{"input": "log_mel", "win_length": 512, "norm": "layernorm", "qk_norm": false, "inner_norm": false, "residual_init": "zero_last", "optimizer": "soap", "shampoo_beta": 0.95, "eps": 1e-08, "steps": 19600}
Rows from block 5 of a small multi-label audio tagger, named by matrix and row number. Rows with one number belong to one neuron. Each number is 500 + 50 x the weight over its row's rms, rounded and kept within 0 to 999. All counts start at 0. Numbers have three digits each.
After each neuron's rows are labels from the 100 clips, of 14976, where the neuron reaches its highest value: "lies over" is the class under the peak; "loudest" is the band of the loudest frequency at the time of the peak. Only what is clearly more common there than usual is listed. The data: strings of digits, spoken by a formant synthesiser in many voices.
# fc1: MLP up (model.blocks.5.mlp.fc1.weight, 1152x192), inputs 128-191
# fc2: MLP down (model.blocks.5.mlp.fc2.weight, 192x1152, transposed), outputs 128-191

fc1.245:471469510556495466414414609545592514498471520469559455524458427407512473451429556580466395490424451502464451539520534522532442441497493496559487559453467510489577524504467333575427493534534487
fc2.245:585520556539542539514449468530610580460416479520499479533524465477434458514449549481485528546561480506484524493625491560502485594502516519485504480531430435548461445496572519490487498444500531
lies over: /aɪ/
loudest: 500 to 1000 Hz

fc1.300:489464476505523486448458551513462622426540507534447548508526515498438493506537519637498413394515472492543565515517466574484451436436504470489490473478531512444584467507442419624474465557512528
fc2.300:498534470535557536554432468464528460481422519474464565454582536411473513499541394540545481404480477471412541407520460474517519417371562472566434437425538519456494519547520602570590496505439639
lies over: silence
loudest: 500 to 1000 Hz

fc1.413:535327528532500482597539574490454524509533497514439462497478487424575450471504481557541533540472447442475553548570370440466453456510412586500510430524551554518532523531489416478568566507514416
fc2.413:474367501479529507450529413577455515556425481504450440552414511763611493493504452456458473438535500485508509469493462514464512525512514433458472565403550600511492462477585546529515503497508520
lies over: /ɪ/; /eɪ/
loudest: 2000 to 4000 Hz

fc1.576:467531483428493564487536528478544518505516494526462474432552512546495524505519414534529447549534458520485438476451480447478512489571501557346431523465493553526443567496459461508473616541525506
fc2.576:506516512519453558467511509454584526545579482446565512507548464556542490493478474456536371494467445520469492469505469513491479399513484548459440620432536487518535478577470629539579526537481539
lies over: /u/
loudest: 250 to 500 Hz; 500 to 1000 Hz

fc1.344:435487489539526415481486526530407503460582486524504443478477455539527523470463394400500398479412543468491533503528597528464539517514552492487474532453451467482418456491554492547619464559491470
fc2.344:476551537499498431433497486520445559489475476501516364555483519610488562581541523481482442492528546492608545441597473433521501539452518482538487456548440587567512493412525509498487574435495471
lies over: /f/
loudest: 250 to 500 Hz

fc1.129:493437579469504606474509652583578481520589496508482428539487392520476458489556526499441528465553494559436505480507544565438481471507589488489545506442431538479555440484449517490481539510566489
fc2.129:451517516521521450457513476436478520434479440532503578461486563305497471458470503537525554520451579498592535443522489369481530486448483554425485463501554506577548488542481418450548577539514539
lies over: /ɹ/; /k/
loudest: 2000 to 4000 Hz

fc1.262:508569480483534492474498502551533561439572418439587494431505471502528541585577574473498551504470564458478450547403482550486420427538425495459461408440425579457562545499476481498432568535570506
fc2.262:394374534519542484526571531504440449495548451498438552495539548468540506510484519489532467470413570445509510481499466508551545557477456473592506500507508522597549468580461648487381485441542560
lies over: /k/
loudest: 2000 to 4000 Hz

fc1.454:478400461463455503556546438453522511424494489437478456464507506536511492584497487550558487495526622522484460547547441488455513535446388574555567491417541444492654459524506405561442545526526460
fc2.454:520520531531496484495427589542522446402511531555481564519426463388595537577458604535475459495508465473502592518570626626474445429494504439467495529540495441561471413434488380560517436484464493
lies over: /f/; /ɔ/
loudest: 500 to 1000 Hz

fc1.170:503450595493514459546471521462514548452549519501452468518446508423471489504498488422475508562445525542410521518511497512547438495490471493522570434410485493473547416558528357476537532527465454
fc2.170:550589547536511488482451558595590425423441503464521557494533476493463499513476626516564484507503504461529469453567528603550486629467502469426474465532452400532520479407472403502442516475540479
lies over: /s/
loudest: 500 to 1000 Hz

fc1.742:543512474549455480491474635513542431419494493568632511424487519510507569565518496492469552533398493428504524484492462484477477486565484537495544514442505459425549570463410438568534528501529559
fc2.742:486554527515504523630464474519636460527479520515484447483491467497456495487420530484469574523482439496561534477607469572447465567556550543507551504592472513463485432410524430453544569431536475
lies over: /ɪ/; /oʊ/
loudest: 250 to 500 Hz; 500 to 1000 Hz

fc1.396:491515568459551484569496538415414432464468508484471390576464516509475502556510491530418519512488527441522464420466510579502514474458448514522470463439537485431584524622569452424534482519526449
fc2.396:371531504534466386543479444488445519440530458518495512561547550523514424501519564488568454476511481516485565519565471489418529465535458509573401544518527449534578611579495494556438551488419493
lies over: /ɹ/; /n/
loudest: 250 to 500 Hz; 1000 to 2000 Hz

fc1.522:490492502486474457541531537483571472564509386497487488524389505441509515573619538501581552423460475536488525465504528474595458505463565527509456414495653430495557476547426414474493426541472533
fc2.522:584588513465540436501539585492501521520450519506457465485424546459467568468554465577511475513493469568390480483595598532446577550505561505417448382446520416418496483495489473446489558508545503
lies over: /i/
loudest: 250 to 500 Hz

fc1.13:510461512575461454473511536452447533477468563460504507620406581521518480509419524647447488479450458483484449534516471565499435478491492462536418546495587382491476421519408409610552485499459521
fc2.13:513463423499448482572487397445519510464515544425523529456539580555531539501437530683457617520483505468562564546491520426490462425483504418470441571441456460565452398608546584527607591571526574
lies over: /u/
loudest: 250 to 500 Hz

fc1.85:438482594464536501528526531582448376486489425464494494481552523533489536501461554554438606410580559486504463507394536501573517625545502537479495498555484548431521469626490482586532513544508451
fc2.85:453458477425534527540544465484609480433574521524527441471512575575482540508484462455380538474595513508461524525491588468396468535464510447518473478528509420574474502464488509494528555469526527
lies over: /ɔ/
loudest: 500 to 1000 Hz

fc1.268:502439394494566624414469491478476479578545429527498497388504466531511531533386546441497463524500560461492557509525522572610533443480523540507533535516522402597533424458523446553566502605482518
fc2.268:494509523513564520547532393539614455557551477504593535606501459546454467489422467511506544517440429566524474511460450598518482520534555567467580502495511416497579548399530588447469529554480378
lies over: /aɪ/
loudest: 250 to 500 Hz

fc1.557:464502492558553473430508564503511616485507581524459501553483506489486510610547547481545452537466588547452387486509520563555510545533556411504465486479469412401532485466476397527487535498611479
fc2.557:492531502423476572507522495483578541450536556493479496513430471550529496557475520475538506509423469494443467479478530502601541427492452461500504402390495442432539469486480558463495548491530513
lies over: silence
loudest: 4000 to 8000 Hz

fc1.472:521498558548548595521476512445578507486506472525481466530434436420465469472405500458495521581525374461540465525525458489536369467503505463519503528479545491500564586558529356544498432472588515
fc2.472:575520556491500544503489573526550444486487535523475417606520386467411454508479518450530509546527461406524500477584485574481479536512522552529451524528450452483418483462510413485474516535521450
lies over: /u/
loudest: 250 to 500 Hz; 500 to 1000 Hz

fc1.217:469548481556567473557497530441526530442610518555495497501510441461511499572512489493520628622545531547445531548474457541494577494428539507441544517515594417544387499470506388446516518552439551
fc2.217:524416559569495519608531507498521446472614516503436461560517519535536526550519495566457489482506442430575538457509509507489498457446524510562420448575485543518594589657498401652510564372452555
lies over: /u/; /eɪ/
loudest: 250 to 500 Hz

fc1.227:462453530509532475568558488471661510567486453423523504550473595560526524517465482531503619520501541474526427437564453551609485401529508422595468410427466437536535539542502442463554480553457483
fc2.227:586376509465418520522409533494466532508533479482538499570513464494580414467535547517482573505457448504518567525364515594508559495407538508440444464505461417433565538452489632409489540521441473
lies over: /ɛ/
loudest: 500 to 1000 Hz

fc1.728:485512603463510560393492551476442527485507533507517480479497497463539398551527464572535526553511456546521465390497537478604550538445570580440483491519490411507526491590475484571503517542467530
fc2.728:609523556417461563481456558463528560449497473465489430434508560466534495467433482587484536445474392543468528544495462572528521433495424461461453526524431524431461594507433468541434660502496537
lies over: /u/
loudest: 250 to 500 Hz

fc1.97:496528543503468489548470656416605480512457486430474487511479493366521539462456446543452487580448495433534432541471542405514518506616563497515470501396520513517594579486432367500602584548508465
fc2.97:570577544464547505540446461514617566423507536569530488596538408529431470478458579467486571440527489537536488440577483537527472515449449443465463496539456412525522415431527428497416400399465442
lies over: /oʊ/; /ɛ/
loudest: 500 to 1000 Hz

fc1.670:518415491551550547608509576575500496525472542604490525533565532475449461557434522551505523459500473516486483477541487570498486493444491472608443536449518523447585464624483411471537450538470482
fc2.670:446514500510608482583554436523451455519399495543515454567444504518436569554573468564490447513473496607487526557546533475516428489513549522507528559499500535525546488475420535515497454400476474
lies over: /ɪ/
loudest: 2000 to 4000 Hz

fc1.257:467442553502537467460456510534523480533510572412443527558489465442562480471542454518506517468361586402517449462454508465564469531506455445493461492547535481502562471600549321452499552545516504
fc2.257:550499491492544518551501542557541473484455540512483483567533367487406532487467626466508439532512436516502498480562511578558480611439491517466481446554477490573419489402490350492412486445478551
lies over: /f/
loudest: 500 to 1000 Hz

fc1.498:467409551466447505414526571489476560501490472405459487555494533520506480490506456451556549442485526442539404509453445487563484450453464490545490536458448455476435503454543539380447490501602465
fc2.498:493497519483516550495570582450465441533439466546448519554442485433411465543483453411459458456482547545631456533479376516474459476401498506425434467405480522479483479486485503500509554524496443
lies over: /s/
loudest: 4000 to 8000 Hz

fc1.465:420471463471590553452511592544646522481529418472511512488421477391449566514539509498473496524476506469527495501542521532579465474478461445491494487476460565540563474492483338499440555544500505
fc2.465:514562555509518491468515485588593502436482485525476482566523424513437499548471611472615431555500428498496531442593527569529472598471476546512460476575430486549450513501472389480479444523476507
lies over: /v/
loudest: 250 to 500 Hz

fc1.9:497450492463485419611465532532503613474482390518427486613534581470539581440539431581459504548462482510438489457462497517510395426494448451457534559504496466612529487486542449540434460547556539
fc2.9:520434536548481525523487480468462571442453453472471577466655440497524520505482359549565485408491495513376468474461448452422563431483457611459534437500474525517580584502609621465506549542548506
lies over: /u/
loudest: 250 to 500 Hz; 500 to 1000 Hz

fc1.641:503578507589465480498524506473466479469505504465479424459436460423523510536533519465486535454476554484465501485561496492486466553522636592402556532480491451478460465548478463442377500428477449
fc2.641:492574495523475503466536441461424488497584480541508452414411505485541554533546471520571470479450429528542474580532541626471453505427489560489451465502514494477445471461444511442521544390499487
lies over: /aɪ/
loudest: 500 to 1000 Hz

fc1.479:501533474469450512577455542457506462506491409535489461540505442469519484568530423456404501492493542500467472444422663539484484490555473520544429511607430560500580477543543455624404434553508474
fc2.479:463375432445467503471462516526512414507461533420413530538582550503483528503573479450494617449508435542513455491448511554464523494367489609489473534501532443442472420467502544493504459597580485
lies over: /s/
loudest: 500 to 1000 Hz

fc1.167:486563497451446483531512482438485593544507511479434467457565448499580441457458474577518412527481460477523503525524548516535586505514489518411557504477521498511494523519652499452496525564553417
fc2.167:549582530492433530508475421458462527499423521465575426573375470635545592464495507519531522485499510515615555526448540455472563512442492497422506506484539466439466505554462561486483502387503593
lies over: /v/
loudest: 250 to 500 Hz

fc1.5:444515401550518453722505532513421525515588544578468540528582433550492474572482524570514488476474521419482497544496415528551484553557545574580470497532452442487394519368495396472477451648485484
fc2.5:531268484539476545608441408524491533550510511459398495472541550588546491477512489501528463525472590445433568485487503521432485542534508594551505560475516551446518435449507444562551480491437501
lies over: /ɪ/
loudest: 250 to 500 Hz

fc1.592:467418508445409550527475475478567498514506324460508419494524448481543517511550476472465519569473430434441485519545546524485487529524527538556523571539512582532489491482490497466443482514608546
fc2.592:525441398519472440477507472500541413479492515568540524505489404534531411523484565497436486576519499505446455464470545533549599544496540439556468545442612468477470535480454593499505452483473413
lies over: /aɪ/
loudest: 500 to 1000 Hz

fc1.543:444553539562483493520553473449604527475539522416433461542532506413468473518517451625492466537543489460463574544550477541444523569496470576559528441527443526471565443504538415492406550510541514
fc2.543:494571532482491553487437569471547410472474518464485429476554571513483530421468491511454497512576466579592555471488585562571472466503467428490474510458506508508565496422472479525596511418594490
lies over: /n/
loudest: 250 to 500 Hz

fc1.213:438447462549447511406390543459479482469517460471457483495465467454449545521566515608486484451451530578524498508557511592519500492495430492541516500515534458473528458575474349560519547535418496
fc2.213:520591490528533552523466536565542514485453520475549490620499432496506479527499611461481514500559477453521529443621416548522521490452468538498531484506443489537456447395455433442466566465483447
lies over: /n/
loudest: 250 to 500 Hz

fc1.488:452501539463420472440478547517454522476580610545457504516537503462515475489503580520468533480466481450435491484469453568513509468499359581536530494480595565482610534603457488504516398525497553
fc2.488:595542514461526469517487568507530431502501420438472541468469443436573461536580505421522437591485449526433553449495460436429528518475501499601506440467417525554420520515504420506552517485472505
lies over: /ʌ/
loudest: 500 to 1000 Hz

fc1.190:507461557486591528430443461564463613520502479520532474482502458435485527517585419479514433409440507572491496535467504528497371508464518539525479516408447448507423412524501456637526487544513536
fc2.190:453510518545496546554553483477527462593492539515492575495458548448450496428501467542559484361515488555481470471472504492495467451429509515507464509408474586495418466463519547572601519539472585
lies over: silence
loudest: 250 to 500 Hz

fc1.312:413551506524542568473579480520568434591477528430490549508453490515421519499465415452407485462402492512513478526555548562526494499519584469552491490526590529550523498590438513469566441548453467
fc2.312:470473527548532529493444506420449526598526439556400568412537547556478545448537444459552456496534438553475549480534496507457429541514447370486502491451441435467542470540472557515480479521581489
lies over: /n/
loudest: 250 to 500 Hz

fc1.741:393463492483479494396525518428380509465549541439542575481461479460514489438562437483556534556432634452528549602411481423511500521531469492536487601538411433449599567505496455517547479444516490
fc2.741:433514516511440458545471517456511467554488489584484503442451497466580342415444555428588557525492569455458648444512574535415464529586510425474536543498496481456562499474491460560439523448441449
lies over: /f/; /ɔ/
loudest: 500 to 1000 Hz

fc1.195:462425479460558518563473481444514469417604444590505583492536496525426538532518491495563543527475494530456546539538485530570514515445581512498527483433497475591431492512412424528475485536472535
fc2.195:479513504451579519506591444549560415475583478570466490556397571495477563521462503463504477450520460528581507499566512513511592454476421565517483490479536513460576494549476469631541555441436502
lies over: /eɪ/
loudest: 250 to 500 Hz

fc1.251:565528509516479560444458492507475513542547507513484498412503537462481575446423566600517488571469556496588565611499546446487467529433480480457451537373431498533549451462552395483469561603519442
fc2.251:595528500564519475539495550524607481455477516493545457626465426570426477540462558485481537528517402480500469401608487607571444522451489520500492495612469467534454513493472367498465513482514477
lies over: /n/
loudest: 250 to 500 Hz

fc1.66:439489522538570641423474575490522502493547473456482501523470526493409518536533476532471398585584494460430478521546509583490447488554522597515521472484499425468512500515498474554421578523491555
fc2.66:438538516452528510517462545470548555481472517519489508469511652544490565486582500489558508468468502556539417510510517482433485466641509515441516438421471413501447390450489619488448514538445516
lies over: /oʊ/
loudest: 250 to 500 Hz; 500 to 1000 Hz

fc1.700:500451525581480529494479505442516471584526502552434515537492472503569533471517463525613463518544471470503476531537485454575437460490459529587499463529452459431458558431545479495553473492591574
fc2.700:533481570497517505481483419519499447490448525466449536596523465535464479475624533535549456551524493461492514475558546545478459489439470510497545491452588509595468436475553485577440577509570571
lies over: /t/
loudest: 250 to 500 Hz

fc1.367:554495435545457598526476546541525561524582430414443460484472478510510552516552405474452547417504435426586540491516490495597539504482483437429543498502493440508529546546569461610528441527509512
fc2.367:530479495463506491583501552507551550588480466476579457486511515466502556449496438478551518543458461450409506546431538511425477523464469570434433490585407481576487459539546535540476456601546438
lies over: /s/
loudest: 500 to 1000 Hz

fc1.114:491568355538564509426504431554552465466471589478530541558485512489509516554419510497457475445567530451439445506472546568573469516384521485528490508514559516480411450500545471528453511647540520
fc2.114:563373569545460385574475443404485442519527412496487521467535448458624506514575476492513551554497552461423537449498558548463509552549433501547532478534448463400432546498556584488523489555447477
lies over: /t/
loudest: 4000 to 8000 Hz

fc1.448:467459545522574506455550496459453594523532572507487456537392512491479551439438577530462531511544493466486527510531521452478548497481538508472588404428477514530527442469507518456464465523478431
fc2.448:490572547529462510581547672527574535575448505478495517456461477491573486524461553456465513514539549459424514547503469478564465630567490430477558490491540450470467512546537448482539531562488524
lies over: /ʌ/
loudest: 500 to 1000 Hz

fc1.571:395469571340495516564570481538428472514543502455496555463503505445448499430536538528486458561475519441419601542434587472448424564587487540448481464542521442543473580550519490532475446422549520
fc2.571:467489552354441488574581476483490487591534515458425465420444481433570530431411519449478546478495585504498507476540532530466433472422498586431470533543482434532536488577507542410447542456514543
lies over: /ɔ/
loudest: 500 to 1000 Hz

fc1.610:545545488500467408376495518465424453433478502428538473616427544550610510541485499532521610497548525509457445521485552552475453508562582365376497590488428437447461513538485441502473549461448446
fc2.610:477547448529477517465478483476466490491484500441558475457449544518505510480569502418581480524451544562500527576472538457457423567531451448443540615465535482482555507461455601544448531457545547
lies over: /ɛ/
loudest: 500 to 1000 Hz

fc1.429:500515508539571450544496591429533504478502396505489375416486526473482539439482531597537483506461503483481630457550526434532518474525420456490476513445534518489580449560495415548513493431514480
fc2.429:512518488520472514556543531478467484453393507514531471565458547473483443480483601425518519471544408440507482425547522583528443472478467504563452501485398467511492487445509468450573484526505439
lies over: /i/
loudest: 250 to 500 Hz

fc1.139:463529547596558561518488445450485433502449533484531485520418483462477554480457538557490548463483556570472559511524472491583497545574536539425630447464463522432563481497519356521560571533494479
fc2.139:422703522443506477473494374495472464525472413478495441491482482542519541429486476460499531488522441524475569518461347439533579503416487565492498466530498495474590537506583506556450544548531550
lies over: /n/
loudest: 250 to 500 Hz

fc1.173:494514444517567551525449539399481486486491391437508461467474483502529586416591512605422453435503489540519470461486568503526525546426442438569564546433483451489495534538509381496507451547467454
fc2.173:418524545586578449478465474538580481536478479498462456394519487514478371479563555429542518475553449480486540545512520550492406530438486547480397570494511404501555546514515544553537516654545486
lies over: /w/
loudest: 250 to 500 Hz

fc1.16:475409550513511533506530605541538497443618540536429553521478432454470435524495450524472508457456571513556509457487533398542485557488452462485480512491589558491563467591473448462467565583398515
fc2.16:601493515458519537547459546527536501502452468497495490537552401477506506475459634415513485478492458475530445507615459567523538547467486556499529440550428456533390470414457385475455494469467558
lies over: /s/
loudest: 4000 to 8000 Hz

fc1.87:491527580556583470500446543515473544539478483508534483467502425482457533557458518633552483470511492499433562513542503544580500495461451536500524467394561458526484442527555363442427451516539491
fc2.87:578478530490478519584465450563541452557513506501450443539557453467548494536442464476522505433525532504521481465527510580547399589546461464533471442453487493531488529482534503442530451479465447
lies over: /w/; /ʌ/
loudest: 250 to 500 Hz

fc1.496:498533474540477511486550530476522522477503389602507624542516566465513474467590472513412416480496527481530468551549496432470569456543537499529541512489492456495547501549455546501497574474608542
fc2.496:456504522541541493481517467492533479538481452538530449563488547512430485473617465484461484485465525514506507416539518447532547548565543465553450566477409518524533435512511546499632493455519372
lies over: /u/; /s/
loudest: 250 to 500 Hz

fc1.106:486448531527453451518462432440516528502505453460498435501520457494512401549519523494527504453455547468513573559449498523482413457563465503485576556473533573415558488449526401520483511538566521
fc2.106:481444423500510491457499548542510438520513370443529476494548537546396525389564565426437478544392491499504629451453483557359480441477420539512577487575520401487544508423480598448537529480478396
lies over: /f/
loudest: 500 to 1000 Hz

fc1.162:460518495567490463554444457553517499470644492477500563559442491444483517579458553549441538517447448571471514542510427565539495571466564420450514561510526522571502523508476443552499460500432442
fc2.162:479471468560529476585559473473576455518513480487438443518469578460538601548453482568472492484506395452492578517563493500497539504460533560511488543552500549458580536567554473606571456446437503
lies over: /eɪ/; /u/
loudest: 250 to 500 Hz

fc1.145:485483622579499599412527530509617532449496479475561546495448453495438531498505541475528488514567486516489443526481392544462476459461481484442504573454574532486517531615530451532479505535531520
fc2.145:445575505491494557504616509515561492521496493519590529373501421448485528531442453512466552579490487604551516514458436420422520497454456531489571532471494417544442512507467567621603548509545560
lies over: /ɹ/
loudest: 250 to 500 Hz

fc1.301:427484515546448542457494504383495474436517505449451501486380449503503508461455498525414454458480524504566401503515485542534490530459491507539568404481530521491545523475624513416551544503468512
fc2.301:447544489501532415518412482555528501469510492552422451549572539497498456479530589451513522471495470633486572551545470574519478535530520466537448561478447533539496553439423415515489460519488483
lies over: /ɹ/; /n/
loudest: 250 to 500 Hz

fc1.218:590476499509505432510414469422509512512544457516371450510464518477490480495543555478528454538490595466467504625544531456632483442500576552568588430500480484529498509621533482535430487512523427
fc2.218:595508501533489552566470551494602484454499572531474464612465432488516517522517514490548483570508440617487461604480554563462527465413570556575459521488476490474508458473499455461458502523512423
lies over: /v/
loudest: 250 to 500 Hz

fc1.140:511465450524424458461469600446534537447466492501466477509452440509416476505438498544546501548508560508582510444518492467621452514598513471510472569490572523508536409593457349495412539527577494
fc2.140:544534535498545491529481599566600499449447534503476484537494474475490464520428583418496490492513469403507525527582467551529521564434442510487537527612428480521511495421512503470443511451503495
lies over: /k/; /ɛ/
loudest: 4000 to 8000 Hz; 2000 to 4000 Hz

fc1.656:460480558473547421449580539440468533568552518473460563500537484509532475422536470473557501488500463481412491535472472544561587553596464509505531538400472458457505492536492342530480479421487450
fc2.656:461580481558547467580471532602642523437454461580448622529461476521521512458485550505478466530414516512505608487585598579510549517512488443424549516613462473485478447429450446450459464514470470
lies over: /ɔ/
loudest: 500 to 1000 Hz

fc1.689:447424499489566466408554549413607471517523429447488428532496440504467522500567516466518447438506446535502475469560525451570608500519457429505448470508525391447545482538556314489426501490505480
fc2.689:580493477446474474565496600533503442443423461574474480555542475450492504491523521499515477479591447432493500497518420514551450530471484560482438504523430473530458458513514518435462493548468456
lies over: /w/
loudest: 250 to 500 Hz

fc1.524:484546373545524516522563510461458405578567478497510558484566525453432489466492506498520539506445467432495517499501467430493460495515462410442578465541533532466558515580612468414524528512486515
fc2.524:514606489479515485524514488492465607455505476492497565536503561463563546503561480475489523430545509375441430381539526449431404480438488443420511430513590620464518479618594490534652526476470493
lies over: /ɹ/; /k/
loudest: 250 to 500 Hz

fc1.306:428458469490501548556474519435494467570669428445533478555591420622461501591510467481482565504445499426508490555435445495497491493488543437506500496553401493478384399533463464480495485499552489
fc2.306:467364524585475465599437358506537527509521549452453560449535566598450481546497522476548501532501534514451465540514534485485440546560490535517550552423569539408516467501524484566491514506439527
lies over: /ɪ/
loudest: 250 to 500 Hz

fc1.39:449501508557447466485508559501464511522467480442533382497502401485413550502519517466492480534468505463483445569486507514531530477470505507536521521542526490529509539542573495460533536488494477
fc2.39:479553527563511511512493491543458499561582448435528491578453464505508573535561395549481463495508505595473521541494521536628476503613388416465539543455502485500569512586521558553533501592545538
lies over: /ɹ/
loudest: 500 to 1000 Hz